Rows from expert 14 of block 2 of the encoder, named by matrix and row number. Rows with one number belong to one neuron. Each number is 200 + 30 x the weight over its row's rms, rounded and kept within 0 to 999. All counts start at 0. After the name is the row's rms in percent of the matrix's.
# up: expert up (encoder.blocks.2.mlp.up, 16x192x192), inputs 96-143
# down: expert down (encoder.blocks.2.mlp.down, 16x192x192, transposed), outputs 96-143
up.28,105,203,165,194,193,186,202,170,192,183,167,223,188,186,166,164,221,172,212,153,181,243,180,197,241,192,201,227,235,190,181,240,204,179,227,205,167,230,209,239,239,226,135,213,193,181,186,230,210
down.28,102,185,207,239,200,227,141,187,204,199,176,162,200,197,213,179,190,175,189,208,157,205,232,229,239,190,155,181,178,152,218,239,252,197,164,207,213,237,178,185,200,207,209,196,195,183,199,211,206
up.29,087,158,168,200,198,195,192,236,153,187,267,242,174,154,216,173,249,213,173,203,173,171,172,204,207,131,173,192,284,200,145,199,195,216,180,235,202,245,218,206,195,212,193,189,172,214,218,196,183
down.29,091,215,253,148,183,172,202,217,212,196,191,206,184,159,183,141,211,188,200,241,136,216,178,158,260,260,245,197,213,202,184,184,185,170,174,189,153,177,166,135,190,158,214,213,185,215,194,193,242
up.30,087,186,208,252,191,137,214,194,198,219,234,237,207,203,206,230,191,203,214,207,185,163,197,145,220,223,183,208,164,178,223,185,192,206,151,156,172,193,241,188,229,196,197,181,218,188,199,187,201
down.30,088,220,175,210,259,269,206,173,195,188,218,189,159,246,202,154,169,232,193,211,216,192,195,242,222,166,134,195,192,175,193,230,146,165,210,191,209,200,138,235,239,189,235,195,218,177,231,189,171
up.31,085,209,197,179,170,162,196,177,128,158,200,161,237,256,187,193,193,209,219,188,186,195,222,223,224,200,256,241,176,193,189,231,149,213,231,183,169,253,192,156,181,218,161,247,164,206,181,169,175
down.31,088,181,193,249,218,241,167,242,206,202,206,208,222,261,148,191,164,214,200,228,219,220,207,203,186,232,144,174,151,196,180,226,153,181,231,163,166,185,214,206,206,189,199,141,190,191,177,157,168
up.32,099,221,199,199,133,176,222,219,238,241,194,173,169,253,206,179,170,124,197,175,188,213,178,209,196,256,224,195,220,153,209,151,250,210,181,194,177,219,204,160,172,222,193,177,226,220,202,226,183
down.32,098,239,181,175,262,226,165,253,183,194,199,196,197,158,228,167,213,245,184,212,150,191,219,216,210,199,241,180,231,193,144,209,163,220,219,163,180,234,161,238,224,173,164,190,195,101,213,191,189
up.33,123,230,192,247,224,226,167,195,229,182,172,222,188,191,216,229,215,177,130,235,198,169,181,274,235,203,211,208,246,228,157,166,164,188,208,235,215,166,197,185,209,197,209,229,239,229,187,183,209
down.33,115,203,171,234,185,166,192,200,230,140,181,257,241,257,186,172,215,146,187,260,205,165,190,267,200,253,222,181,217,194,206,168,207,203,172,180,188,156,228,185,173,161,219,218,193,191,216,222,181
up.34,083,200,139,259,262,176,185,213,194,183,210,229,173,147,297,217,187,196,154,226,223,171,170,227,183,164,200,167,176,212,122,180,220,150,152,183,150,204,216,196,228,211,186,223,138,191,144,247,189
down.34,093,265,234,163,212,182,223,202,186,154,212,214,253,210,215,167,172,156,177,188,262,179,235,236,242,218,174,178,186,175,179,247,240,215,207,214,240,187,216,229,193,169,238,232,242,167,146,163,222
up.35,095,171,247,205,229,167,144,205,157,200,199,224,237,191,221,212,210,203,172,210,207,174,185,226,237,189,170,133,222,174,159,201,228,188,178,231,201,155,188,181,196,226,182,215,249,179,207,218,231
down.35,103,270,192,180,183,170,189,206,184,231,250,223,160,212,216,149,199,240,225,228,238,196,227,160,232,207,198,213,241,245,203,167,220,252,203,165,164,216,166,208,184,197,229,233,219,180,178,218,171
up.36,131,179,242,188,192,209,136,164,190,190,168,191,185,198,201,206,272,226,193,164,256,254,171,189,230,234,233,199,175,165,144,203,231,217,238,170,168,164,165,171,211,178,202,176,213,162,204,179,201
down.36,123,193,233,224,222,234,166,173,161,129,161,226,205,195,206,172,196,225,200,162,190,247,138,273,199,215,217,190,214,189,172,207,260,256,156,235,257,197,197,208,240,175,167,261,216,197,185,180,198
up.37,093,219,186,234,236,189,202,253,209,205,217,229,177,206,221,227,237,219,138,142,222,177,199,218,229,160,255,229,254,187,203,267,232,222,203,245,201,199,202,222,265,180,150,200,228,227,253,225,178
down.37,090,143,182,186,193,121,189,235,201,180,177,190,234,176,236,169,171,172,252,233,199,187,221,185,206,232,192,195,211,253,111,170,132,192,197,218,203,200,209,118,189,193,182,195,189,184,200,201,179
up.38,115,161,206,184,200,203,210,197,206,182,172,216,230,216,214,229,235,142,152,179,203,198,202,165,195,194,227,213,173,226,174,192,171,182,242,201,195,192,184,254,228,254,188,157,155,178,194,212,206
down.38,114,129,202,190,231,228,197,184,197,186,242,207,257,212,143,189,197,221,210,254,251,176,228,188,193,230,164,192,200,167,229,203,207,143,183,222,262,214,203,208,164,221,217,204,177,164,175,213,225
up.39,114,210,213,221,237,141,182,228,209,207,213,152,214,257,219,186,206,207,159,212,235,213,205,232,212,203,221,242,195,213,191,217,251,194,173,181,180,223,223,280,226,194,178,200,228,192,216,200,192
down.39,104,215,216,209,256,148,182,194,208,156,213,220,193,157,169,214,228,196,204,125,232,192,177,176,243,216,227,219,226,184,179,199,192,220,198,205,195,199,173,240,179,194,195,234,199,176,188,220,258
up.40,090,215,195,203,252,205,252,244,256,190,176,241,229,220,208,194,206,229,212,209,163,273,208,181,215,191,223,136,187,173,157,234,218,124,190,236,171,219,206,221,162,161,237,227,208,170,190,192,166
down.40,108,175,216,184,202,182,164,161,174,147,184,221,160,165,199,226,181,181,234,183,202,192,139,183,219,175,206,206,234,234,234,160,210,223,211,224,195,179,162,176,202,231,181,195,185,213,239,229,184
up.41,098,196,201,227,182,246,203,222,211,211,180,194,212,177,205,154,191,180,193,202,121,245,183,194,219,165,243,244,211,180,231,205,181,200,216,279,173,238,199,284,193,208,204,215,169,211,219,208,197
down.41,100,170,167,142,221,205,209,157,145,245,193,223,206,158,168,247,157,208,193,177,208,259,180,184,216,209,203,208,202,216,218,173,216,230,214,241,177,220,162,164,194,217,238,214,178,218,169,211,265
up.42,097,192,255,160,189,164,226,189,219,205,221,155,188,271,186,190,209,194,254,241,157,173,256,135,224,184,208,228,209,203,204,268,268,199,219,155,123,192,197,179,155,234,234,225,199,162,219,167,170
down.42,093,198,198,230,224,190,177,137,241,171,203,222,196,158,206,235,215,209,215,162,168,230,202,192,203,164,164,182,215,146,224,187,189,191,143,226,236,177,221,278,204,223,219,225,209,200,222,210,227
up.43,101,174,210,167,200,191,235,141,253,211,211,222,172,208,152,221,202,164,156,220,216,204,178,192,238,193,281,174,227,175,225,180,172,192,193,230,187,224,151,241,224,184,176,190,233,166,233,224,177
down.43,113,191,192,202,221,160,230,180,167,204,145,205,203,221,250,202,205,201,227,186,194,187,213,187,257,255,175,205,193,223,204,203,190,242,204,218,206,169,169,201,188,184,202,190,289,229,242,213,177
up.44,086,253,218,184,182,201,226,190,190,210,223,248,174,191,197,210,231,204,165,205,166,181,214,246,186,189,214,218,150,155,200,259,228,221,180,227,200,212,196,214,163,226,181,133,231,172,207,201,212
down.44,087,115,193,196,192,226,261,177,184,206,212,223,180,161,231,231,217,205,208,190,251,218,184,225,237,175,146,262,207,251,197,194,225,206,180,202,184,211,238,141,213,210,248,247,163,211,204,202,210
up.45,095,222,199,231,190,125,189,170,160,169,199,151,208,244,149,239,219,243,191,232,154,226,189,241,176,238,200,189,172,240,211,182,226,161,189,162,224,206,209,171,144,163,189,180,151,225,203,165,218
down.45,092,196,210,206,208,232,227,221,169,219,208,180,155,228,185,184,181,144,191,213,242,181,201,146,171,209,182,155,210,189,277,230,207,259,191,176,145,157,173,220,200,200,200,193,218,178,162,214,170
up.111,094,211,206,223,215,218,180,192,210,208,181,189,184,147,197,221,189,151,206,249,197,247,190,173,202,137,142,233,214,186,198,208,246,212,173,215,211,220,183,250,197,185,185,180,139,200,197,215,238
down.111,086,184,170,181,216,177,145,245,150,244,198,212,250,189,207,245,220,190,187,201,171,193,222,208,188,254,200,207,237,199,211,211,154,227,216,183,191,254,194,138,240,218,193,220,167,194,253,196,197
up.112,088,205,167,220,171,207,210,176,168,292,220,185,219,224,226,187,247,213,192,97,204,129,190,197,195,216,194,169,214,194,269,215,235,210,212,224,231,207,141,188,191,245,181,187,196,199,224,238,201
down.112,095,147,206,249,171,204,214,206,178,196,157,209,224,180,230,216,183,215,195,242,217,182,162,248,222,179,147,171,260,212,205,167,148,215,248,200,155,228,209,154,149,193,261,246,159,226,225,209,182
up.113,094,213,164,207,131,179,220,169,203,202,220,206,113,209,192,256,203,141,233,194,224,178,231,201,174,240,253,243,189,183,181,185,178,228,156,181,196,215,219,163,194,262,221,212,169,191,189,204,185
down.113,096,220,151,180,218,194,188,205,222,212,199,172,167,190,241,168,192,261,128,176,219,204,153,172,194,185,274,204,148,223,260,188,187,154,215,223,212,184,198,191,181,192,247,215,221,188,194,238,188
up.114,112,228,184,203,188,248,238,228,200,149,194,172,154,207,185,208,166,235,184,211,269,203,189,153,241,204,213,151,189,199,243,241,165,234,202,189,227,178,179,173,224,183,218,175,183,166,189,196,230
down.114,108,224,208,196,232,234,159,177,197,180,214,179,175,162,229,222,205,154,231,183,233,154,195,236,160,188,233,214,198,200,206,197,227,187,198,233,238,196,229,176,163,236,158,208,166,293,233,178,161
up.115,081,213,221,262,245,219,182,208,243,175,154,204,238,165,236,200,186,211,200,213,199,160,227,259,204,195,162,223,204,202,182,154,157,181,267,155,181,268,179,174,213,199,197,231,215,176,127,254,205
down.115,091,211,181,179,184,201,252,174,180,261,260,175,231,249,214,169,216,181,197,233,212,173,183,179,229,188,236,141,240,195,220,202,245,194,290,244,242,194,212,192,208,174,218,219,213,204,244,198,223
up.116,085,231,193,205,232,255,176,181,210,210,194,184,248,250,216,194,245,224,211,217,169,204,228,210,227,237,193,195,182,191,183,165,195,180,181,130,164,206,236,203,225,191,169,254,186,216,204,231,196
down.116,081,186,188,151,196,157,224,250,238,190,242,163,141,222,194,273,187,149,246,215,180,183,159,195,175,225,220,189,168,177,214,222,203,186,212,225,154,205,169,226,245,194,177,146,202,178,170,177,168
up.117,083,217,254,169,209,180,210,237,179,209,195,156,178,223,161,206,172,181,161,168,209,192,178,171,254,208,261,190,229,204,137,220,154,175,201,207,219,169,167,219,194,174,231,245,217,221,211,200,205
down.117,086,242,212,184,161,170,159,180,209,185,217,214,238,216,184,162,173,173,239,192,190,170,150,212,192,191,192,201,232,273,123,145,221,309,172,207,240,161,213,154,226,227,201,234,194,255,226,203,215
up.118,098,247,198,187,244,218,234,199,184,171,175,150,187,236,131,212,192,187,209,180,192,207,186,167,246,173,215,195,200,207,177,207,205,129,140,180,166,211,191,236,163,206,192,189,198,192,253,95,217
down.118,122,176,156,163,194,206,249,183,165,228,185,166,199,223,229,225,217,176,190,194,191,227,212,212,189,206,207,208,220,185,258,204,211,238,209,164,208,192,184,253,246,177,135,258,216,177,166,227,225
up.119,091,243,169,155,222,194,205,190,175,205,145,182,137,164,192,105,187,216,166,195,186,186,243,178,230,247,190,214,212,199,198,182,138,205,184,162,206,162,201,229,202,177,179,149,225,156,174,182,195
down.119,096,183,207,228,224,185,199,254,181,181,285,213,253,225,261,198,230,163,234,200,223,219,160,214,228,200,223,200,195,224,238,238,251,238,226,175,216,230,230,151,145,185,169,177,163,180,204,174,181
up.120,096,217,231,246,161,221,194,222,243,188,194,202,170,200,221,221,185,188,157,198,184,192,266,207,281,187,207,225,260,175,239,201,283,211,184,163,155,231,180,218,213,220,189,199,224,168,188,215,196
down.120,104,150,250,180,212,197,208,152,189,224,203,199,191,191,215,228,237,210,221,244,148,139,233,221,180,192,118,165,203,228,143,194,190,203,237,177,157,209,208,189,222,218,268,204,192,238,215,212,199
up.121,125,200,134,252,190,230,205,234,200,184,254,166,212,217,208,191,183,225,223,229,204,243,156,211,221,198,213,209,175,237,248,202,199,208,165,231,234,247,184,196,205,205,152,226,213,186,232,268,209
down.121,121,163,139,222,149,184,222,195,235,197,192,183,167,189,239,224,275,172,227,217,237,223,173,180,153,205,216,149,194,150,247,208,225,190,157,145,274,198,207,200,207,260,167,204,268,231,180,194,234
up.122,095,197,178,194,238,220,192,145,170,172,208,272,225,186,173,178,242,186,224,210,240,153,184,247,182,241,207,209,220,153,182,161,235,209,221,225,193,210,148,245,166,214,214,188,199,211,205,199,186
down.122,099,231,198,185,233,212,195,143,206,248,188,201,185,176,148,239,188,179,157,203,176,181,219,195,204,208,159,177,182,235,201,227,222,157,203,175,214,186,240,185,195,211,205,248,235,235,180,220,196
up.123,091,242,222,205,195,203,229,186,254,200,102,183,235,180,256,207,262,240,185,211,211,157,187,173,234,198,236,181,228,180,212,240,231,171,155,230,216,208,153,239,223,216,154,187,192,175,194,227,179
down.123,106,194,219,182,193,216,205,185,261,179,218,223,170,207,182,195,203,133,200,168,216,207,166,224,173,189,207,219,139,137,183,189,181,168,173,206,244,205,209,196,204,208,255,191,207,189,146,170,134
up.124,097,134,182,246,217,242,193,201,190,212,226,221,167,160,240,184,216,222,173,247,234,191,212,232,174,208,244,161,180,189,163,203,147,222,147,204,191,146,187,149,198,202,243,205,229,216,239,188,149
down.124,092,200,206,259,214,188,207,175,173,191,201,201,211,183,145,205,196,211,214,179,160,189,209,207,202,240,194,266,178,154,210,257,201,183,190,242,247,224,133,216,205,189,208,238,181,234,176,173,228
up.125,115,205,221,163,231,256,195,190,195,161,195,228,141,177,215,227,245,214,255,206,195,197,192,217,213,261,235,189,256,229,233,250,175,175,213,187,193,189,197,202,189,194,201,207,200,212,174,182,198
down.125,099,180,161,242,232,246,221,197,190,212,264,136,175,222,203,219,186,226,178,200,168,158,252,117,218,221,227,166,213,220,215,184,156,221,260,258,224,169,171,178,204,182,222,206,160,149,247,163,170
up.126,093,160,160,247,177,183,185,223,166,261,192,194,181,201,153,177,144,221,228,173,182,214,177,154,258,194,131,172,186,244,216,215,220,222,197,216,205,210,210,208,185,174,159,202,173,199,242,203,192
down.126,096,202,232,189,134,203,242,199,165,182,173,186,240,165,238,238,241,199,197,241,193,224,237,223,216,183,213,206,200,213,256,169,226,141,133,207,224,210,199,214,223,159,207,229,206,211,177,148,222
up.127,095,280,178,203,185,207,227,191,209,263,174,161,207,208,212,220,187,218,172,133,138,245,182,207,260,204,196,182,162,174,173,166,171,145,234,183,246,195,178,194,214,202,188,199,214,217,230,225,194
down.127,099,183,173,228,174,224,187,288,178,137,181,147,215,188,268,208,164,161,225,220,218,199,245,192,197,229,188,203,218,171,200,218,156,244,187,228,202,226,224,190,220,193,205,256,201,167,231,177,186
up.128,106,212,191,197,156,185,165,208,163,189,147,196,176,192,215,193,193,170,178,195,225,185,198,207,224,168,236,221,254,178,126,173,222,266,178,218,203,239,156,195,194,213,209,175,227,150,168,274,228
down.128,127,149,163,211,224,200,284,215,212,205,195,186,203,223,171,194,179,189,173,221,145,198,191,194,192,200,160,221,250,253,202,204,221,161,134,220,250,193,179,181,204,202,170,239,211,203,200,241,227
up.129,101,236,197,216,244,202,212,204,256,169,200,249,156,236,225,183,264,198,185,193,186,162,226,222,197,170,209,178,191,203,237,271,182,141,192,233,155,187,228,229,200,185,180,176,198,242,153,147,179
down.129,114,133,193,189,210,223,244,189,225,205,190,214,255,279,227,205,191,165,213,219,193,163,163,204,204,204,194,223,245,223,221,158,248,210,162,211,200,224,169,203,191,221,200,173,181,217,219,217,187
up.130,095,249,206,194,186,167,135,188,179,188,157,196,185,165,176,163,159,197,172,212,190,179,191,257,283,205,214,210,232,236,204,188,185,173,224,135,174,134,184,193,179,175,218,195,165,184,234,228,185
down.130,091,168,183,240,235,253,211,203,173,265,158,201,186,202,198,244,198,234,197,230,204,147,245,264,206,197,160,199,195,177,262,125,224,269,179,179,228,291,221,230,216,254,179,201,184,216,206,211,196
up.131,078,241,201,188,179,181,160,215,224,151,200,203,189,187,186,229,213,186,183,181,166,196,144,159,159,186,169,201,234,191,166,184,207,141,213,176,172,215,211,253,209,213,156,223,173,230,246,220,158
down.131,081,168,174,203,200,230,213,229,223,157,244,233,182,218,161,170,197,140,210,208,190,176,261,229,264,256,228,216,186,234,224,147,191,161,180,216,146,209,181,211,214,185,224,240,205,212,261,202,214
up.132,104,145,164,175,169,157,186,181,224,207,192,197,187,242,247,214,229,215,198,215,222,183,256,240,205,176,207,213,223,175,241,219,180,180,198,174,182,185,238,245,195,177,174,196,248,166,226,159,210
down.132,094,244,203,255,254,182,173,153,188,149,223,203,225,157,211,217,213,260,166,234,220,223,197,207,226,205,217,198,205,143,195,208,200,183,181,203,189,215,145,203,246,194,199,233,146,230,209,208,160
up.133,090,183,176,170,223,123,186,226,209,167,248,171,202,179,205,207,193,228,164,239,228,196,227,211,216,244,164,207,184,160,176,220,226,191,196,263,195,225,200,167,263,214,188,210,219,238,229,197,207
down.133,089,116,177,214,185,216,260,170,202,222,196,170,165,189,241,194,283,194,220,274,220,228,194,208,175,166,224,182,206,221,243,212,178,182,215,204,185,242,181,136,205,197,219,179,175,265,223,177,217
up.134,090,247,206,144,148,166,249,173,185,216,233,181,226,235,265,195,160,181,204,244,192,176,161,188,200,240,208,231,220,207,184,224,165,187,193,218,164,206,221,182,215,212,207,188,164,210,190,247,198
down.134,087,262,192,252,240,214,243,185,255,191,199,176,211,181,210,187,225,213,205,228,208,214,206,240,178,187,215,232,221,202,200,186,158,157,209,189,201,176,201,183,168,158,232,220,197,249,208,158,185
up.135,142,196,245,198,248,172,170,207,146,212,159,215,229,198,200,254,206,210,155,189,229,178,148,227,208,186,202,131,194,235,129,145,251,200,180,170,205,253,172,190,221,148,169,203,145,188,194,240,200
down.135,120,197,245,237,214,219,195,223,143,185,178,203,203,195,186,186,209,212,228,215,175,188,174,257,199,208,183,182,149,191,232,187,187,134,247,108,203,192,145,170,186,216,179,183,199,171,201,208,189
up.136,085,180,241,176,224,161,200,242,262,191,230,134,171,201,203,229,209,195,155,209,195,177,194,164,207,184,208,187,202,239,193,226,200,235,209,226,155,198,170,145,234,197,179,214,144,202,195,212,219
down.136,092,181,208,216,214,261,225,233,164,180,204,189,183,212,182,203,219,157,224,191,223,158,190,202,235,203,147,165,227,214,188,197,239,203,167,230,183,284,254,225,170,168,208,292,207,190,210,202,209
up.137,097,175,205,206,176,163,200,205,220,214,193,236,211,248,193,203,193,163,221,216,214,224,199,257,229,205,220,231,171,216,172,244,219,182,143,217,156,180,200,170,189,163,161,228,205,181,136,208,214
down.137,091,196,211,204,192,222,201,176,188,181,205,217,267,271,228,210,182,165,277,160,241,214,199,204,242,260,276,213,170,200,187,259,196,198,227,224,210,230,203,200,174,218,188,194,222,176,221,196,205
up.138,096,214,191,197,190,140,191,169,204,221,189,164,269,260,182,218,170,210,135,171,200,274,212,189,213,195,235,227,225,184,221,221,200,223,204,186,144,221,290,193,157,223,161,188,180,226,219,199,217
down.138,096,239,219,149,224,251,160,274,226,217,212,203,182,216,201,193,152,226,210,186,255,261,231,195,187,196,210,189,184,166,187,221,183,207,196,205,177,174,185,206,170,185,214,215,214,136,219,214,173
up.139,079,190,180,211,228,189,239,202,201,236,213,213,169,188,165,206,210,212,207,171,167,229,213,210,154,167,173,243,246,227,207,233,266,230,203,227,193,231,160,239,201,206,180,167,218,200,178,212,199
down.139,082,169,212,205,188,190,187,225,219,159,149,168,186,255,236,189,176,225,249,217,209,197,221,242,205,174,200,199,265,157,226,161,171,166,242,237,216,240,194,174,190,181,227,196,164,196,223,210,221
up.140,093,175,221,226,272,203,218,235,234,203,212,220,208,159,185,147,272,163,164,245,226,190,183,175,237,280,188,165,191,192,201,202,222,191,206,221,227,174,213,197,182,164,189,204,204,237,207,199,147
down.140,083,160,160,205,199,162,220,215,165,279,207,181,189,181,156,235,187,208,213,217,173,198,192,226,199,230,196,209,205,173,155,201,170,232,223,218,208,221,184,209,219,183,152,192,178,198,229,158,244
up.141,094,196,195,224,219,158,219,198,180,186,268,182,189,199,244,172,286,229,186,212,197,246,195,150,210,133,193,136,191,213,222,228,182,153,265,232,242,182,223,206,214,240,191,188,172,242,253,219,187
down.141,106,154,166,202,230,237,163,168,235,164,166,250,206,234,247,189,179,211,241,261,257,250,202,223,201,211,198,226,234,201,209,225,259,211,188,172,206,214,208,152,156,212,237,198,251,189,179,155,226
up.142,089,199,138,149,186,202,227,234,178,173,233,207,185,244,241,212,193,197,196,213,194,214,223,220,213,208,195,207,207,195,236,209,164,226,213,250,213,225,140,263,299,222,200,190,204,219,189,181,161
down.142,092,154,148,257,191,199,147,174,246,197,194,145,157,112,167,208,195,194,262,203,170,199,238,223,215,256,168,211,218,251,247,189,170,220,240,202,212,162,206,185,212,186,190,214,190,210,165,182,237
up.143,094,147,205,274,180,270,147,225,129,194,197,209,226,182,178,188,222,209,189,206,167,203,192,171,215,206,259,151,239,187,206,211,197,189,241,205,264,151,143,170,224,184,174,155,195,145,214,155,178
down.143,099,178,208,202,160,240,192,211,222,175,175,218,206,164,159,248,222,201,165,170,187,154,165,247,215,189,221,213,162,187,261,226,211,235,172,232,207,206,211,136,196,201,176,249,185,252,231,172,227
up.144,084,230,212,208,212,195,160,210,167,230,211,250,195,173,162,166,204,201,209,187,165,193,229,180,196,247,218,235,209,218,222,195,184,249,180,170,187,192,177,254,153,153,186,152,163,151,196,190,202
down.144,091,160,244,174,225,190,206,190,205,148,247,202,209,225,183,186,125,190,198,234,271,241,204,202,192,237,236,177,192,190,219,239,229,224,183,237,189,263,201,194,176,189,195,191,172,192,219,193,202
up.145,092,179,181,247,219,215,176,192,240,200,179,198,177,210,235,247,201,232,193,178,266,205,232,164,184,233,235,225,172,199,201,218,195,217,198,212,162,197,190,191,195,178,254,202,186,220,157,231,196
down.145,092,219,184,194,243,171,228,214,144,223,217,181,187,191,213,210,236,92,239,219,219,191,159,228,146,202,182,218,233,222,171,196,204,219,183,247,236,169,219,164,187,229,179,203,145,179,187,246,204
up.146,109,213,184,246,218,175,211,207,154,251,224,182,171,207,241,209,219,179,220,199,190,223,215,215,189,206,243,169,206,158,189,193,172,185,155,220,237,248,143,220,222,180,177,219,164,198,288,169,174
down.146,100,239,220,170,166,157,161,151,172,177,171,212,163,174,211,167,197,219,161,230,145,239,186,172,174,193,216,202,205,219,258,211,197,194,192,200,186,197,238,212,172,176,170,206,233,185,159,210,219
up.147,095,235,222,176,208,184,167,184,236,183,226,186,220,209,196,156,156,228,198,185,197,211,240,221,195,214,213,199,243,215,237,189,161,196,193,222,150,221,214,251,192,230,182,222,225,190,182,227,169
down.147,092,242,202,308,244,182,185,250,181,263,209,176,212,158,185,191,153,200,273,242,209,187,236,160,193,205,153,228,259,223,206,185,239,194,120,166,195,186,205,196,172,204,207,153,182,218,193,222,222
up.148,095,151,242,184,166,218,191,159,192,174,214,177,177,180,209,230,199,253,224,220,191,161,250,190,232,172,228,171,214,212,162,244,236,212,192,190,181,181,220,201,190,169,201,218,167,176,173,232,180
down.148,091,236,222,182,252,189,225,192,205,208,184,174,200,207,245,219,213,201,250,191,214,222,215,223,192,162,195,221,179,210,225,175,172,277,205,162,212,211,171,223,154,173,215,247,185,207,173,185,215
up.149,097,177,220,271,244,179,190,195,202,205,203,197,204,175,188,236,233,250,172,215,239,215,211,169,205,188,190,252,264,200,206,157,146,211,235,234,179,199,171,173,221,166,220,194,171,245,195,217,164
down.149,092,255,229,149,169,198,245,203,196,186,207,180,187,192,230,130,177,217,163,264,191,188,163,220,168,165,186,193,180,201,209,191,248,245,135,258,190,201,221,216,203,229,205,146,197,141,213,252,123
up.150,098,199,188,233,166,206,179,206,128,220,196,227,216,198,177,215,207,206,200,161,181,211,194,245,168,160,181,188,198,218,218,177,228,229,178,222,261,262,209,176,238,177,208,207,213,182,232,164,172
down.150,092,202,178,228,145,182,170,205,195,233,149,214,171,244,231,220,241,139,212,237,234,166,233,247,239,204,195,199,182,173,218,191,207,221,179,207,184,206,233,186,243,218,200,140,271,237,172,206,193
up.151,083,183,188,187,259,231,176,197,228,202,192,163,218,211,181,224,186,206,217,260,182,201,188,227,200,180,238,197,176,264,244,176,183,185,215,222,165,175,253,136,150,210,153,216,179,172,188,266,235
down.151,084,181,266,245,153,214,178,223,143,174,216,217,205,199,227,203,230,232,223,122,218,142,230,180,200,266,222,176,192,190,157,214,183,234,232,178,196,227,206,209,204,201,183,191,195,158,225,191,222
up.152,094,237,232,138,214,196,186,198,248,194,200,190,196,202,218,209,189,227,189,157,191,192,239,236,215,234,231,179,192,198,178,238,196,173,201,219,182,193,180,180,253,185,208,184,155,201,199,197,182
down.152,098,143,167,226,129,217,221,246,156,191,217,200,222,166,128,198,216,128,282,240,211,217,159,190,203,224,192,229,133,200,182,191,170,185,185,217,176,176,203,192,150,200,214,193,212,208,208,189,166
up.153,095,226,189,257,154,178,265,168,217,198,218,216,150,166,190,133,218,202,190,163,183,162,211,188,246,158,204,183,205,238,199,174,187,167,185,190,259,257,186,242,150,204,196,197,189,151,146,179,178
down.153,106,196,236,179,240,194,176,156,169,194,211,207,147,249,243,155,176,234,172,243,182,238,240,259,161,217,204,237,198,155,200,215,221,176,249,180,190,168,231,211,232,210,215,186,181,180,251,173,214
up.154,107,176,168,257,231,212,179,199,148,202,194,182,132,201,194,211,229,220,184,217,208,189,167,133,177,237,220,210,203,199,223,206,226,236,194,169,176,144,206,240,217,207,173,213,190,229,171,188,225
down.154,107,201,209,189,247,154,159,173,202,196,204,235,156,227,192,179,206,202,231,171,250,219,161,185,199,184,222,199,200,195,191,254,205,176,218,198,231,213,130,215,226,189,196,210,247,136,221,200,204
up.155,095,172,239,190,184,240,185,210,224,209,196,198,190,173,235,168,214,211,204,229,180,207,236,158,203,238,215,164,168,223,190,179,188,181,199,216,267,178,182,194,180,174,164,185,208,161,177,215,170
down.155,100,209,188,191,199,176,210,173,222,168,199,222,211,193,200,209,221,189,248,240,210,158,216,177,207,204,232,232,171,120,215,163,249,239,217,206,194,264,248,245,197,198,207,129,164,233,186,226,217
up.156,096,210,267,161,223,156,173,195,276,176,240,214,191,259,205,200,142,247,168,210,225,187,198,220,235,179,190,194,223,240,194,167,196,171,185,172,186,208,200,216,208,160,228,221,221,171,223,206,219
down.156,097,171,187,171,175,195,192,179,204,217,189,272,239,175,175,223,212,199,228,232,184,229,238,221,213,194,217,165,235,222,166,207,236,219,185,184,196,226,195,232,184,186,162,206,216,225,218,171,199
up.157,150,195,156,160,184,178,198,214,226,208,235,133,230,224,208,176,194,222,229,223,182,231,256,198,288,197,207,258,195,141,151,232,156,169,199,239,150,234,240,220,233,170,214,218,218,192,206,140,200
down.157,120,243,169,263,220,221,207,208,201,254,220,178,201,190,171,212,260,196,223,199,180,217,221,221,151,269,197,234,256,176,233,208,173,173,220,200,160,195,174,147,184,228,165,173,178,126,184,130,230
up.158,107,172,185,252,225,225,146,223,198,198,217,155,200,265,156,224,226,202,191,210,192,213,195,201,246,219,143,156,201,209,198,162,223,196,158,225,181,191,223,149,187,189,184,183,209,197,229,205,216
down.158,107,149,235,210,200,185,175,168,243,171,180,208,236,216,192,200,241,193,207,202,214,173,181,242,226,214,202,183,227,157,214,227,181,260,212,243,178,175,183,191,176,242,148,221,192,230,196,182,205
up.159,113,183,258,274,177,187,206,153,220,198,182,252,174,215,227,148,173,190,174,188,206,193,172,170,224,190,184,202,189,205,243,231,192,207,192,186,238,178,192,192,201,212,225,211,197,153,183,245,207
down.159,100,130,187,226,169,214,180,202,199,217,219,233,173,225,153,219,149,184,172,204,193,193,241,204,252,193,219,224,212,210,243,146,219,242,205,215,212,160,204,186,184,241,183,173,187,212,193,198,216
up.160,084,199,205,248,201,165,168,189,134,223,232,235,180,193,125,183,195,205,185,162,250,163,214,211,166,208,202,178,197,167,218,253,221,221,134,234,208,228,125,197,183,170,175,214,144,173,217,199,227
down.160,085,187,210,202,162,211,194,207,184,201,165,230,188,255,189,236,224,198,195,190,217,174,163,178,237,213,194,156,194,226,205,194,235,191,215,182,185,209,213,154,161,188,169,220,207,297,324,220,200
up.161,088,210,233,181,181,192,194,181,222,275,208,190,190,171,229,160,225,214,153,155,227,164,210,199,225,165,238,190,174,216,212,170,214,154,206,234,198,236,217,179,170,225,209,238,178,204,214,158,197
down.161,103,183,174,233,193,203,204,183,175,158,173,183,263,196,160,206,201,228,170,232,238,202,189,120,156,202,186,181,168,199,163,236,245,204,197,159,203,218,210,209,197,190,203,221,206,221,212,184,151